python train.py --hop_length=160 --win_length=400 --output_stride=4 --mlp_ratio=4 --inner_norm=false --subsampling=4 --momentum=0.95 --orthogonalizer="newton_schulz_5" --adamw_lr_other_params=0.00097 --steps=11700 --batch_size=256 --epochs=115.0 --lr_schedule="cosine" --final_lr_fraction=0.05
Rows from block 5, named by matrix and row number. Rows with one number belong to one neuron. Each number is 500 + 50 x the weight over the matrix's rms, rounded and kept within 0 to 999. All counts start at 0. Numbers have three digits each.
# fc1: MLP up (model.blocks.5.mlp.fc1.weight, 1280x320), inputs 270-319
# fc2: MLP down (model.blocks.5.mlp.fc2.weight, 320x1280, transposed), outputs 270-319
fc1.889:535505443459502510440441492603434487582485571489485567510585506553525530504492491509431528536574454560496452408463455371510502471515446501516540436561
fc1.890:546510521449442545568495503573446492532535479458498498482530482555440517484559405489459548587449392501535528505509527458526470497483623464429497490508
fc1.891:487472542511536419558409456495495568468501508490466541571477492514514513428500528543454599586472490533507551476539438519479557524483478544486511499538
fc1.892:465549386551529467499497569533506523486427468531456541485455483486517518483556500575553577435570486474549508414465471586515477493468476488530540474433
fc1.893:434485470473547490528419489433542615524488459464449483464427571520481515588409458480450440508457410489495414472587504483568527529501439489542524456564
fc1.894:396569504487491518612493500433455488457531522527502472428494498530514465518504479394510511638517448463600549427532482505484524462475523452516493492401
fc1.895:558515481557458489433472482492495533494519472547575454480514443494497566458501556546575551509518498476544536531505560423549428462660584468464486558485
fc1.896:553410515504470477562495512470506457495493534428461496461483558489503518484496508477445547522453483482506513519503486480452425564525477531509585508491
fc1.897:483520455514505576493424507441577450465567554465588495460599524460419570486592542487446433494527472467639469471471511479549514443486518538471488568448
fc1.898:525462473468490509519464487483539532543495505453557410480460521444431445558457560558575545539429502530520474579537558534529512513548510437413530487461
fc1.899:500428402479508486565497536433504481530438497496509528533509515524505463516510434458460484565439499480546505511432625476474566482465544508509429496517
fc1.900:528387478459571508552530497383412442508354521507484531469500486461451532520386538494444447457434583525486537546542489429525480450485494443521551635486
fc1.901:457531549490481498531471459510476433424463535427444519535470545451520444545522538449485488556422562611592561486532430367502495539496553528404527495571
fc1.902:519417392518563550502539430552555412491518483460530578547485481609514523541517475547417494478506420528482567460427579474463464509575588495487468486505
fc1.903:531585479554505469611551533486540407515500436543504380499439562475458525430526511476476432559500484573573542456480545553503543529562437484497462495450
fc1.904:482576398449524598497520537528465503554495606426433524476537458453512425396474516524461511551557497496538501538488482532546509617492549543505471424471
fc1.905:581396474440457486564486473570397512497524493435493500500558453554504487534513498495530461452510429448535434504513398481522498505369497537566560547493
fc1.906:446547526455540514486495532547578456520494531527477527564475547555478539529395596552487454491605486523525497566497477502599553498516532502501507475625
fc1.907:549504510439493428463475482510501498522492500522479542415510569568514456485565481478494350383427640493421502496547542420437504439482537464515475569386
fc1.908:468455541510492452484495431437434505569462554533481488526469537483447540488498486454512536565530506457490440565578537474497550506468383544531495498444
fc1.909:414475508385579540621585515464522478510558433433480470504546519527525506553502425550412457526544473459556483536525419612388534607446453481546390517496
fc1.910:514467477529486422596428485450538527552488574449524596429406489473530508501540466495494486561499560503508474460522507532533505501503519493460468508485
fc1.911:571522503524547505512496423457474453519383520454519527519541454560509534449443639481485495455500508436572512576542528397488551414426470501517453367512
fc1.912:418490465504549490417524396483453473385572519569598480470586468532546474477509521576493433558545391444559457511500496445534543407498519513505489461554
fc1.913:525480419456512477502479513547507530444540536534524461430418503517490491565443567484473487436496543400492466504483573470451399560470517528503512525466
fc1.914:530431499514439498517543450545529405560542566522428459572492513453483462504573502457530497461438515536454523482458454401531484519527563565547496562602
fc1.915:608523445506478504529453449457552475529489482560534405444503450573376461517466524521419620515458540445481458456533449520572498500570473608506476518459
fc1.916:603526464454448507517435546493421517528433485456444418544538472455523443551520474558553477488522624523545527442472412473450536501548455560570565448478
fc1.917:449496470606436434526594381504455485480446524489576496484611617427482491529568532451519456478575561502474514555528437516557505450458504469474404492603
fc1.918:519480474491477470500441493484463595442540507449548508535505549538443488555508497538539435555442454548529460474491519528472521529452460419529530528453
fc1.919:512515423501451502513556436496485464472506551474523496448496505547547578586502382517538547553509609474521522491413573586569478471511543463389479486438
fc1.920:496518517462460512489552532481520600532498423521495506479511474509530467571492552509466492412486558536493468500562460563572432487588587466490454534525
fc1.921:479470405499522416444471586566424479449480486513520482525462515484524499471496516505454495520528417481510513531582506509481435473482531481530534563566
fc1.922:593423472483502375517449465548484518464517455532525526591475507531521459440527534546526534492525448470480521466510430504492517509496504461516500470525
fc1.923:460467521563575500488442528467538424502499550522387506555514463505490503482494500544528456494456498560457400510430438541405525473527501519507601622380
fc1.924:526454504476498601518494482578434501509558431518434596568511478448487469472444506455474450541564499566592474407347460413530487397501455419468455503554
fc1.925:560524489489538463467455488529516394537561392542530593553533515449535498490538461449433473495424519438507544539471504472411412492415570512543402577514
fc1.926:582475473537510439455487557454467380483520520539446581529458362497436513418528497552483546536529587441412539475501436486504447507485507545521530498469
fc1.927:478489439508533493555493447520577445570569549488498536576495578444463449496442513513588470520488512567512427478563483408481515550468482540522526466432
fc1.928:542530520548461427488496545531542503550459435468530489525493515462485543547549476488534493429561537438561520489478569449543525554422552449480511418567
fc1.929:512450529520451437602560639472473574463488478536518558485477467503528500553538557533432472503506541476492474461496514481507518494443421477532494571451
fc1.930:550584436551452502589546559432523525498512543546441567551557455467440524456503513474418572387418513391561489512461499467563451560446475497416477532518
fc1.931:461470496568519502475506573501532434478494475613544487574443541418483591436596529441492519505487406480509463422445464452555473484462489571436501504402
fc1.932:437434402544483419518497444492486472420613441500522459467534619502504512462492487523448526424507494469502508409487530526616557441497498489532410492427
fc1.933:400494485420475478479420460468441478563443501410469475420470483538496535476483493461524546390432536469462491472487494497518482593543515449494449421476
fc1.934:555449508538460568460460561475489532556459545401518462370533553481532466406496504516538609468545568485609516478566560427526524478479479529456478501509
fc1.935:462472556537506612468509549452550534459499387448501522453540496461525494437500460541490476534540523428526514499476565555504475547429453593524604506523
fc1.936:564497495489591539509470510514480517574436573484491429435482435549490561413464548437536571511480459546494532475522572508546526617528502583491475492593
fc1.937:633372457491466517560516502435447523440503442534464537614465544525523437499480530443504607523493428512526492555505544491439447504473527517431488462459
fc1.938:495543537530495524590449508468530464519537535463480447552474586525468508519493461554493443539504517482582517551464524502514543471469464500367518459445
fc1.939:496520455471452555474517435404482456552357497568505496467464526489515542430521501555527498491382471486526516473508460482525476378452541512524551494499
fc1.940:499539456507607434632610451552474560554479514460530456461525451467569468496572481490529596490480475408510548546476478494478575470418581509550483552427
fc1.941:465574439453508493468455415532493490499472491544517455527512543458533483469499490560488544503463540465555477518467474539581425571458515442524507439542
fc1.942:407394497565541540474406530412610381502498537461504483589467503474499473532466546587504420554540515523531499508508585438517454516482438601404516472453
fc1.943:540455515558525445512450499444494478432476483587554491570541505514551475372501494489545495408507512514508501510614459479583486526470411570562429505470
fc1.944:467543528431617466472516378442464460464561484467492453484487545489431395512492582496511519434544528531518493424580476517517510437436449527530541481442
fc1.945:407564436558487488452532458465546398429640528493571442624571512473471611482439528421488431520419424459545565543594585568522491521528483440543503561386
fc1.946:429534500420549473564447469503463512495436514484512554538505479424487541469457466556524530496540419531522520510562496483536578535531473489505513503499
fc1.947:453497423454509502479479534462533568457523494551507433447450509432467503578517499386501422462535466507582530506495433448525589497398520519554455495476
fc1.948:481470574537485555515526450448414607452444542423436451463471528495602559515554405553437469449504488541468507515540453462519438464458565539424469517526
fc1.949:526421545455471530583573465479558479455519442568426522542636425524542476492441522568558459576530587502479487551498587497477467458532462573531550469542
fc1.950:429557521479441544510483461452501491546545640504521509528465487439435474496499480512523528449557528490544472502542480534479475583530421605543538479496
fc1.951:527440470442455476452523513414422458580437484508581518584477594497534478539573442520495611481316516461645564455499458558438550561483600512463528543457
fc1.952:507492463417580491584559526506508487473441479500518483512475423468593508555569493449550498620506517516545447514544539508564504508524525490467536426512
fc1.953:534531452601542464585509507466506401491554413524510555537517509453461508543523423568548507516508360496446546492445477576512619526523505494421376483497
fc1.954:531594493515506406531526508518507483511435497480472589548475596454563516482427549475409518455488587521482501582521434516489453496507472470454577520545
fc1.955:481427431560496551420611563448519523570480557534454537466404470486484541472551481554490485483553493560542452591563573589594560451492389559482494548565
fc1.956:460452490553485469461513465406616578539451587451504487522580510404564531534491489586526502454457527620493487532447402531495399495503495487478444417560
fc1.957:473480540526555513496431474440486510498521441415494494550532476493505551515431412536461487557503490409520393448471522537558523542488516550498485516533
fc1.958:585595533385504444623460510467510505553551481486473472461557425456398507493445487456622588474512463541517532466466511522509496479490585430606543528591
fc1.959:436495487544539517508479514498437512506521448468490534484507571462513524580465530595503493484522533534510544479508517524579477408419557526499484513524
fc1.960:516428505506540533508510624577450488484519439518532627492531549498458497495458497431530497516582501492475500447546474465494486457530506544471499508509
fc1.961:453460528471531467475480465478485527438554455507559490449439447558508475588463465409512492489427540458487492539430511454501463505562510509522517472417
fc1.962:499480515540537482501421483564491559481466476392552500409495499413517523473462413546465598588491587443520486400482561544520380589566539500544504527530
fc1.963:470482455524534541475515503480511487465415492428549438485511468403551478483521540494586533528469439494492491499511444491506444468448545515556548538465
fc1.964:538452401441486536539467496519474626491505531469497505524478554476415463509498535494513565477452568501514422429486607458485520475434500423537407415492
fc1.965:570495604502517437509534567574538453576466529586512394505503424489481549415521482437450573538453454445495478499380529521494419416510598419505449439447
fc1.966:589606589513487463558546446401497448522526554555506494516558485542401524543426494538409480505608576554594551551522626512440474489463569443503440551556
fc1.967:463590476499472499553383465483520523478533517650540520515484442562522505510477602565476507515583527511494561483496556537590449426467471446433347481486
fc1.968:576507495584607535467577519483468570451564470465512403574478481528532606471515545557507499508472488421602546527550443541444523477418396553423509461409
fc1.969:492492481501561498512497542499599479558600504576460538483495435501507473520503466494521481450596471478450481496487549583472548474488566557438501530545
fc1.970:499433528552454486526476486449483451600476375455490481497531606454516442601499501496393562454579535521569554488447506462493542452468522575452488485529
fc1.971:467506522484538484519454499465444503504453523551479468503494516562510512480447499543512420530525512439559465528550479481482484613507467417547474504497
fc1.972:599529539425621471415464490449463460527421544490409516557444426537419419517541510520450453498419582488503459553550395431560548519563478561432562571533
fc1.973:509473476465535515472479603577475406526442484427524407475495450607556531492519514529521494385502474569507517494510569575581523482462406480469574517557
fc1.974:511480566424570473542483446531435434459472417495465435405446538474448470485493465548388547576426530477497502523489557530483443545548500491584426542419
fc1.975:498599539568501509481565477515589483582536440377460602610495543600468466489477481478538522476513443488580451568480541546538462512533515477528581535554
fc1.976:508533477486531446428526418450630513506549436365645540521550514474523533507392507427543501480459477457526570580618587484529496474451464513552455560405
fc1.977:575560530525538454472455530455427526503306540512523431425463414578509491402514515409442481454470544546530509549511570435470521468539477435508416378472
fc1.978:527451480454523537480511463464569578604438496529425505546491544449513469502461488570453485555561482500424449440447483455474375562593566543508446502474
fc1.979:390551517505542469557512441462550560546587398441422562611440580557498446620577516463516537557555462598494475548556557537568530579586537477502444512495
fc1.980:519511508507495521468571473476502466436488438437517478505507514415450463413527559564439436501544532471442508457488507516447450638480422502530568425500
fc1.981:488411502579481499482510499496471504514463384401573450568596521484538485500553486510518520601482449511503455479476511530505510480571545464515517543526
fc1.982:513527525449487478463503479550439466498492523528581451437486504345505526553423502486453503428544502453559540527592533467563496534497513523480504589536
fc1.983:483414499545569510477492467449447511518475529520487481549580579573502485443541459566553554559528483545571470427405535502506579468445485535571510490536
fc1.984:445497439493432443485482510525526481530516378451489478533544478499413518468528507440533619476484455533483448493552495418514563414510425568504448569427
fc1.985:494516598473440497546482555410449657479532487416522476510490476515463530513505480575395599473519489428545511532470482453567469440511427522406538567632
fc1.986:539540489451555462535485521498387470485520481493562466442441502623527537440520525457498443468526555495525495557503491535503466643497467530504536511363
fc1.987:468461458502508613520482547397611486590446482518446542557506360463511517547553595532466507496469402547539556516539544526412451480523487545437532422482
fc1.988:464468530409491501479487620542478446543421539413464520478512516474530498508440498469533469503518548463505489524426496567517466583492525522494436517510
fc1.989:507595474432560515546434506447545504521616485540448456553500496534539494539518501502460524470398487545612532423536492445441499512404482471522489589544
fc1.990:557423497530554484458516458566524569463568482460442458580459483528519423578506508529518451495517453544581552487492497513393418555532570582447502592543
fc1.991:541624520436532431612547538513486559525464488460581483486568411493549543506443589418485548532553508511511499541529393488518483471519491413498437518509
fc1.992:462503465547496522535518471500521636433472469543489538561438550422382470425621505524606461406605467492462438517506442510517437535517416509452506518447
fc1.993:565475542525566466548592448520532477527500511651453470452520451534509539522479423548492512408447504504482530577567505562458438532565513518469536486494
fc1.994:489416505562517429465504461472547453499535489471598500460532455462471508496434456518481464574554590533491545444505365502533446492448488563506508537541
fc1.995:538540495579452456486484525505488431430495484410517537546501443506479564549464512486506513448448547467453422561437515469527403584530518484552550495453
fc1.996:581480481486458465502439483598424581526571522508463509477529494477398515504484471462520466540470488439580578497486594500525504453558538513470495477576
fc1.997:510509538550559443546589392428428492431405497443503506562581540523493483523483526516505524469439500521467540516512463485474439542540528523400495508500
fc1.998:451383512505482496492422444521603558567502500479470487452517470466491444550488505532437520544470549496455518480489487559460517463540497455461404473486
fc1.999:519520488535457559462499437493536529526422530610485525466482531627580423517399608573475554514580470513524626443493630539484452437496521464508544510543
fc1.1000:491500503468559557461501478438410541502462564566451540493580517421519557452533529516448583508463472532494538573522454518484459477582548547561424529486
fc1.1001:521446542420518506496509434442455531446494477399574446478553514436472474470400524458484543507532527534553607536533465516511468580523477509481495482504
fc1.1002:471495569468469525464478556523411446479537449435524490486484477529389483417564457524515437491430518408561465462498451587541474433447530507412530451528
fc1.1003:519490557478541425529543481534534540563557504481509503546535523522547508511514430494581443481544530579530514488488548508566420516540459463509535578443
fc1.1004:499421596450473508568485545450437369500558485481464469447461504495476500527550487442473475476573399469532510472543425460522418560539479546485562587488
fc1.1005:473593522462444521523570526513469487519529533374465456469538462464435473499532476521518482530528499506584569497492450494509486440523454484467545405529
fc1.1006:507493462471501496544473496502423453493421522466497528391518578478481538409430441496465407533535504476446348478459457452555457467538586521560507567558
fc1.1007:493534449640506517557527423486523573654439550418466494515436463421537559552543563464437538539504455522422497540570404544503428611502531422457458566613
fc2.889:558419483484435566474641482422569540519513515489490523488509578557534509403459517461516529466515516471499468496415502566557457515489549517621502536550
fc2.890:528539511489468543486468559494534584506536533462440554549471494518534531442459535518529500570539471584588519543534373569576451367485514459434502475609
fc2.891:475484518603428540464513569499491521461472507473529511491395555416548473505443508503470450578441572524511546469553522459486433539483565492557502496491
fc2.892:461421500522442472481541448535436539497471472491459530517549441541548506548439612528469473534459546540482572513509445491528507491415528494498512539527
fc2.893:545527558540467505550486457583437537409548514520512451555492526456526438479407486406601638511560499458568420502562549412476531499421495443510530504505
fc2.894:520479490531524542620457467564490474619467482525620523462475426515558395483472397480455504488411450503441534485572473532512500515484453510591439568507
fc2.895:510557504503521519533480595472599417613449627602536481539483557431498530555564478477605436410537507525488506513546564468445432371542532560589513428457
fc2.896:424533435493468507471507550507523512509500436448378547524472498478473407465453496503552464458498472492459469485512508582501361440441520459459521452560
fc2.897:481509515528489536624571450472591469608483493479457460438455481408467380490475528520473444371496472499569544469483460476582521479543518498505509512381
fc2.898:520480499495466576579463529479504479465498644483536611566484519440517431460557413418526396522467521416524421576526579486484547506520522550552516511498
fc2.899:477539386479533496460445627548499450525532462528474425523468559579468498573576591472526546488494496548486409458517406535480477525513400411547456485565
fc2.900:392541469452526433408429537523532535550559544548520525492515477516498541490527648433461472467495521409488442524529482532491543491473566483466504407579
fc2.901:625502536425510513525522485559347533534538556400546443472477491568471516513514546567544498393550509475555520547533491572464500477584509430504568553443
fc2.902:562748549517485535487544484518522483515474505509470504469485492513435475486510521383494476559525572513458484480524514461586524433416465435470405436630
fc2.903:571570427552464480475533530479517488454404601576464487521527553479541465429530496492596575488485482437515515501414510536544515487432558488474426550512
fc2.904:414488506478519413508433539458536508468468479498515465488494443552517486489450519499493466490531549483473506531573423440577580522509506458510498516541
fc2.905:518536588420467454478480506434494462489489602545460459518454479439506465485470601519475510482494413441552428482500506503609609507551515432502499474519
fc2.906:604403533556472609587400503466397452484447499486374510591613519476487572483513461547502476488515468478496525553492493558492503564592524462489501501418
fc2.907:460490458603511464440546530483501537492588475490478511525413496506527508445458501530479522577537560496498467507502401511561451512399552534477561542552
fc2.908:514545604438500453492429491564441597491474467557551493517589473529541486459504576558520389436494557513649468541516456540522488506460553478485495481492
fc2.909:489413496445595460450528539490532451537553494478476419527502525539600490553394529548490522480646546463454516539542511450500443485577460478521477575479
fc2.910:497486529561492512457412513534432504473461504520602549523447436480507477416584465485418555431531466284503465550551431500623516547409539439445558422428
fc2.911:554448572520500478570524469549557515477425502516504545535573506540476509584464483475446511509479486479497601477434558519569479533491426448417430488524
fc2.912:554516409464499478452521627456557499619553487493568498426571504506524532491504543630551470480517495517437517494445491573532518454530511534457456450609
fc2.913:500393428597468505474456499488531538589549560532508515429440571506474477569448489440488453513501494537452528546550546437551466535602518521503526521499
fc2.914:531442536522532496536573484478504541403493452470473488547537487581529421503462496506429475514362545506428525441449491503452392513597556495492502389416
fc2.915:522568451530483455402520473505470495458505489495486496452521440431451427498503417475574347529590441476460444434440463503548517525528412521378456494510
fc2.916:512543441538512480471450509591440452547494537545503526517499477506491453504554567444529549479512467452472465504475471490495503501544424442482488411440
fc2.917:493546511442470498508410483566571482438509557464615521456571499472552540430483441527523494478512421566546451528501536483544544452581534512556585550482
fc2.918:494496509571557486488604427378507524435531430406452523538475478431554490446500492490467473477441490430543514462512423472545499619530509442563471439486
fc2.919:610507464562436537522478448489477418450487466485454527442540514541411380504424551468482445549506451439487407416417521516469562496425527519536497478504
fc2.920:436537549431502463493418548560433523534563534476421453540424419447479547470420458509470445414537435559492498539501570432436554511466455523506516580565
fc2.921:486494565498525441484549498448506535443511415512507492500532469448506526501535385448556484574469568547434533506488511484471509467468490543531472487503
fc2.922:434455548512515397552419417562427414398543584569544493426436468578551430508478556562453546548541547444500480489487536443472540473530480553495487497441
fc2.923:545606504581609516447482528460527556458511515468459438540412462500528523463478454391539512522507488386545532446582484556390411424473402503532554427398
fc2.924:553572494487615491504491443430512513524421534601575546476483562525466499441614500631549557504601429492433481414388562503461483521474514543553544579444
fc2.925:422459531473497468480447446478494412533524545566501458455463443513445472439505471557514513508445399464465509467509503559460546491502500537577491568477
fc2.926:505467436611529447576500495537512425467479507480596528483510424452476528515557535562493410499553459476516461560494549474448477508502434473411546508523
fc2.927:521509476440501527554509482373568516523532532547464461522488546497505511613425495492516539464487463462453381590499585475488469561555512499483479586475
fc2.928:425532512492542445498495529471518575433391525485418565487413545577516452495537429460445596476476479536507594517503399477561487504569457459468471576462
fc2.929:536455428474517435440491489679527536543454503544634424564377490576572511494476468465481611425458507501611483601485415484522468537535472501522457499392
fc2.930:430534388512515552501468411556466486480515573470476455517488509482641387526498638540536428492394377433473533497587526521454444482542564486530518499581
fc2.931:557469500568420590563513507485524495566440499530489531499483518506444497458525503550503514502550493528553393450492422477491512500465476440546474511473
fc2.932:501492529477500541431516551418533548499438456387556461576495460434467449474557514524492426499520572521449553503501515511482537417530412528497468551441
fc2.933:564376541482460503473476480496620543519394535530552545504419447508485558452584532548556521489502509499500493549514477520569435574474485434453534432557
fc2.934:507533680508484430514504536484517429476497448429521437509512479531489513402364508552493491487503449555400532529491542517438532492531455511507435509537
fc2.935:532556525460525583530541516456483522391468537447398454363479496489467510433551526480493523584509480471396455509441510619495506480441457461531549485468
fc2.936:525469435525497536447453447441477531478510486554515551528476528563431576458498531537571509528517444480457481533554483519564522470582461558591507562562
fc2.937:430452555444411505493452582490422495573480411561569478445551460469514428447438551448556505496476471477459515478511520461505474538414549503483583519499
fc2.938:574463487526511511458588446447551498503506573547501451488509538401430531354423532505554557531543449498537493478431427464483498434520486544538433459535
fc2.939:541527436578488590471515524498511499433481473506517537542519549469468497520521478483518568483530444378480542623548493535445529392613490512440499523445
fc2.940:539508587576419487604504483531484476517578475390488494469479510502556504412456491534404497452543545560593445414424479506600484469580570549561549497497
fc2.941:548510541470473517502485509549476533480561561410466552535492505533521507509442486518611557402539511565449478530588522458453543486588507519561481464551
fc2.942:560465550547599591572488555573553543544531415632493605451470389427462432567534464442506526554441462531465522514566433524606455501470489552454496392542
fc2.943:457498518492500454519549507572472411511512486446519658471436518492513466540432569544573543501495429566481469500454393485474610507539489424548416519464
fc2.944:441413441478532520508490545445450473542519569592486464544501394532485469478549528597500488457492523485444583533503477577500511410570421480472523527431
fc2.945:541576506493458444587473516466508497572411510487535498499521523534394512483478482472525516460502477410394382528466413481519520529492463498573520418476
fc2.946:584453540470617456445534470551393464505536472394482622579471526460436516575496558469481539579466472483443513447593437506409561557576439466496432492515
fc2.947:528508495526481410497450423633546509457380573479518436526543485465560517521532401494523590399498509439470398554525453559503568523586586516438506565513
fc2.948:539528562483477510519484566467535502443606442523513576506468522506543445527454434507567563481496459499486519466439516473561535438608583542483522434473
fc2.949:474484450514490541532553462559505583475480548616565480431525517487485532555498463482587565532463491507518517578469545550459544568416432452475477504496
fc2.950:607474466541537434469502666532496462512466537484528462515446542474512478548559543550562549417540504561364523481544466476523501500538528460560447498513
fc2.951:515550355551451511458524464381508516545478521475548561480474525490460482433536496463468462419549536594546571424530537423518516481431443503445530537591
fc2.952:492491560508535429537459496509444540458505402427588580473489462427510478408514366528529497463508510488528408525497590453443487443489634490528517549517
fc2.953:618462469571486499593536399513538458518551492632566587516539442450434512497499506504494552617506467569476560470466564385570569549304473559496508450482
fc2.954:520539476491522577432464552532578489534532573533516571523467468473451551555469519492491511547501510489513526492569458524465508590503486496505522465532
fc2.955:453511489595459416483499534435531478515536518480509597478467508475465519472492384551458505488474517503445481529442454392483629432492559466500466502460
fc2.956:427494584614545568549434585432390516452594521424342524513527546504531492487520542556548382474508557504380512500439492508500618438512591407588526486428
fc2.957:542535497482526495492452487506561465469456537566460470530516431371384450526463515438483580463443476450525585365476477534534481496559436530506526433452
fc2.958:427519596554479457493487484451535520516457414561478424546499466467473453429517516568386468548469440440416455394496504453553500512503528521455428458512
fc2.959:535458500455591499464477544479509477578530462494566499484466501510539533480538508494492487469525489430566535556507496511458527513555548507531493480482
fc2.960:479505487496479474449485480425514473607559448436485527509503525471507509453444509472505495481554475570538522535508423541560530536487496429525460493551
fc2.961:469450478401380434430513474482522523529465489554517450514505533471523434578497458516507517416517564580510573496437453523543488498480489496486504440467
fc2.962:519541390514614590557519498374495450488600464521491481472469491549485484571568467461492495441503458450508488595564542510566467507556564555502522442528
fc2.963:479563516447461492499492494586482511509452434557466558472436474463503443440488571571558465490444434512408473591421467523486474423473438492485502566520
fc2.964:383493453452478406530495480487509485492565505468534552475434477517500490483399434491515441566421430538442542454445548521437613547568568565447506573445
fc2.965:459522506491565503515508494505509537457515565501504478505458496498541432485571502435492457449471540585420515460479490486468496419508553579446536488433
fc2.966:487595485503566436451576393529475432531503454444517532466531463518480602519438443528528567434549523560510477564549473470554512518492518495556488469502
fc2.967:484584593465460496557405494517490523502432544479468406521480531427525478439583425528466506507535490456528503526509446471488457456509512486489566494415
fc2.968:474468574437412578519485535587582561545532532552476460492550570394496535513380513370516547520457485487431535499438522432437557567533421529496495627524
fc2.969:479436483455561524477443505431479524472468384539403455439423517413579486470512495594545479461518465471475433470450446432442518537488462540514517544533
fc2.970:435475508516434484460466415440521475420512472391427509530470513578538564518437377419525510489528543568621511544407541504465475462524552560446528595488
fc2.971:560460534486493558447563461452532563549506457479508387428507505463539531499430512440390593450432516492525514467484506537510469576525482516475466466524
fc2.972:476476457512497459516500477477493561488606446466513632566496520530493515499524469558418482534526428624458464474608544522524516431540448541469525502471
fc2.973:442523477462613417510543506507418509582524525538534546466580376499388543505486559511528528545472422509402465527506509503574503484569489554475607570519
fc2.974:501533533471495514434537394443572554569552472508575471429440503496484510497516540537545456512481491519443575536521543495415587496549531554512478399540
fc2.975:495455548505495511509451471500530573444527605501438506422486513516454438384506456469447522391444463514618588504488541588546461479447454503485577421535
fc2.976:553519514422500491489440559456468549505498539461560494613461453386569453475488389470501409464409464521481554453530474562511512579489536494478522548594
fc2.977:546444455488506436552554507610554494440368459586526522616446472590580554448479515521546432366532506491606484522504490537576480493479477518556512582522
fc2.978:483478509516457528476513578448506523526522458547519518514465423457413500515543566528429528425469479503473427547507482443492487450469548463480542405463
fc2.979:551557527427378590482509388522481504467444467514547543562347477530520474480457493549536479421529453484515479532374500522503446425445568463539593511438
fc2.980:503601475525442489541457622472498556569504493543421533586468477599484485445551499464497494590473488472477507514484480452619543455454517573512513506512
fc2.981:464523474515529481474398419575510536528444440506564562575532466512483506507481549521427433515530467526516485466405559524544455508467492419474512453527
fc2.982:486543612416479575463520500477484496543485509457556440516525491404500581490553394476531470509529521472506488510436384503573546474522415524382450550384
fc2.983:458473520428504504534466443416500541535442488485510428552473576534560439516535483413482462505574496497533465453386517519457572524457556448588463429470
fc2.984:463481567539547440460479486476535464499492454445434435492454503530496510510529449509539475468471495427479566435382551567491513426439429447488397426487
fc2.985:524419523452547399577563584482398453398574458453520472523510554529517470399520459525498497456543571488540569496572432495516469527549553508539406446412
fc2.986:442473459595572435476452411483460453557494502484502536563458450510439545494391499503529507572496495494528443504452507562574535491439426532440493648521
fc2.987:494511447552486530545498507589554429575576495527530512507476505506426588503489608535488530507455514454473489573475492605437601544536467499463490480496
fc2.988:422452564437480533442475464489508477510550515501465541506573434501495596412482471488534482539451448502500486467505532357583507462554476447476518504522
fc2.989:540556518459558500468523401528481524468505448492513512436489578545466518482362485567500481551453476497467533609478485509470518517469444526528552517524
fc2.990:500462588421452485496588371476539502616443493482414532451465504558602449561410446507452607473524480457545501520504448531478562568525460426456541459464
fc2.991:445468472546453426537501546477459464468519494467535543574529454371472560487497566419500435486494468589444519579490522480456570556521399455474451498466
fc2.992:441389576505456554432498526551432514514503474514470558528418520438473371558442556486525481553549496453570430509415543527557451549587522511450463461517
fc2.993:522561507544468480536462537476543504451415495576457472590473492478486430439507465539485516479419546491405475488542500579521447543502516498404483510528
fc2.994:523529481542522513501480499456470446525522520496600511526466514491591433509566425423507450451495527504416527527534596465512568470529470459470502470576
fc2.995:496475443572546443561520553522486585511472560521525546444473439542459547474525511452476452523453473483522512463550532532527517495586510515494435492534
fc2.996:529511487569599527478487530527507552455505537478444486365502496520551431468468513522482489503444476552520505515514486472515538383528593599489538507478
fc2.997:548622448562513484540477510467435532483505562509491436448504520507544425569449524528463509517500539471433562559526478558468525420535490537485536536537
fc2.998:478570514473496586454525415534489408420517461457552419456499505452509482478474446442599484475522539486434546509489431501408504467468519478446444525548
fc2.999:574639436511546488495452382561593574437519544471489476466529529521494492481596446442498511392524399468377469535593525517501429433360440502486474434499
fc2.1000:444523556554528426455545543378501524448430475492525514435454534466456513512478568455382568508592520465512407551531436559374467430454405401524549492471
fc2.1001:435366566444548505520430515561502410518512522466440384504544499485339496429590507532542464458565501555529499576508503456524538474501549452473538478511
fc2.1002:503494423596479544526509573440483622446591508517415519519533521479490540462519604548479472502566378559538495501540391504577521424477520512511494431520
fc2.1003:652385405509452468448565572428552574455540561480648544496478599507544492553405471505427525559429470497599445543488514460519590491552568538387504579618
fc2.1004:424542528466468551469522523573490533526481497581421505471481501588468500480565596550578554553399573391484519483413480476541480443469515508455515559311
fc2.1005:502537552528500439518531476540596516577521597491468520503510477549492514515551542525536533536513475427559518514527516476508555476509514492481523428399
fc2.1006:461484427414506439559530601501541402563509539554491534432494514512468484493541589499439504531382444389470440446486442480510520503528541579532540471477
fc2.1007:518568565607536535580505448414457594427493415432490439427545475370501450520549491547503511501505509480450439500455489521514547426473479606595487492488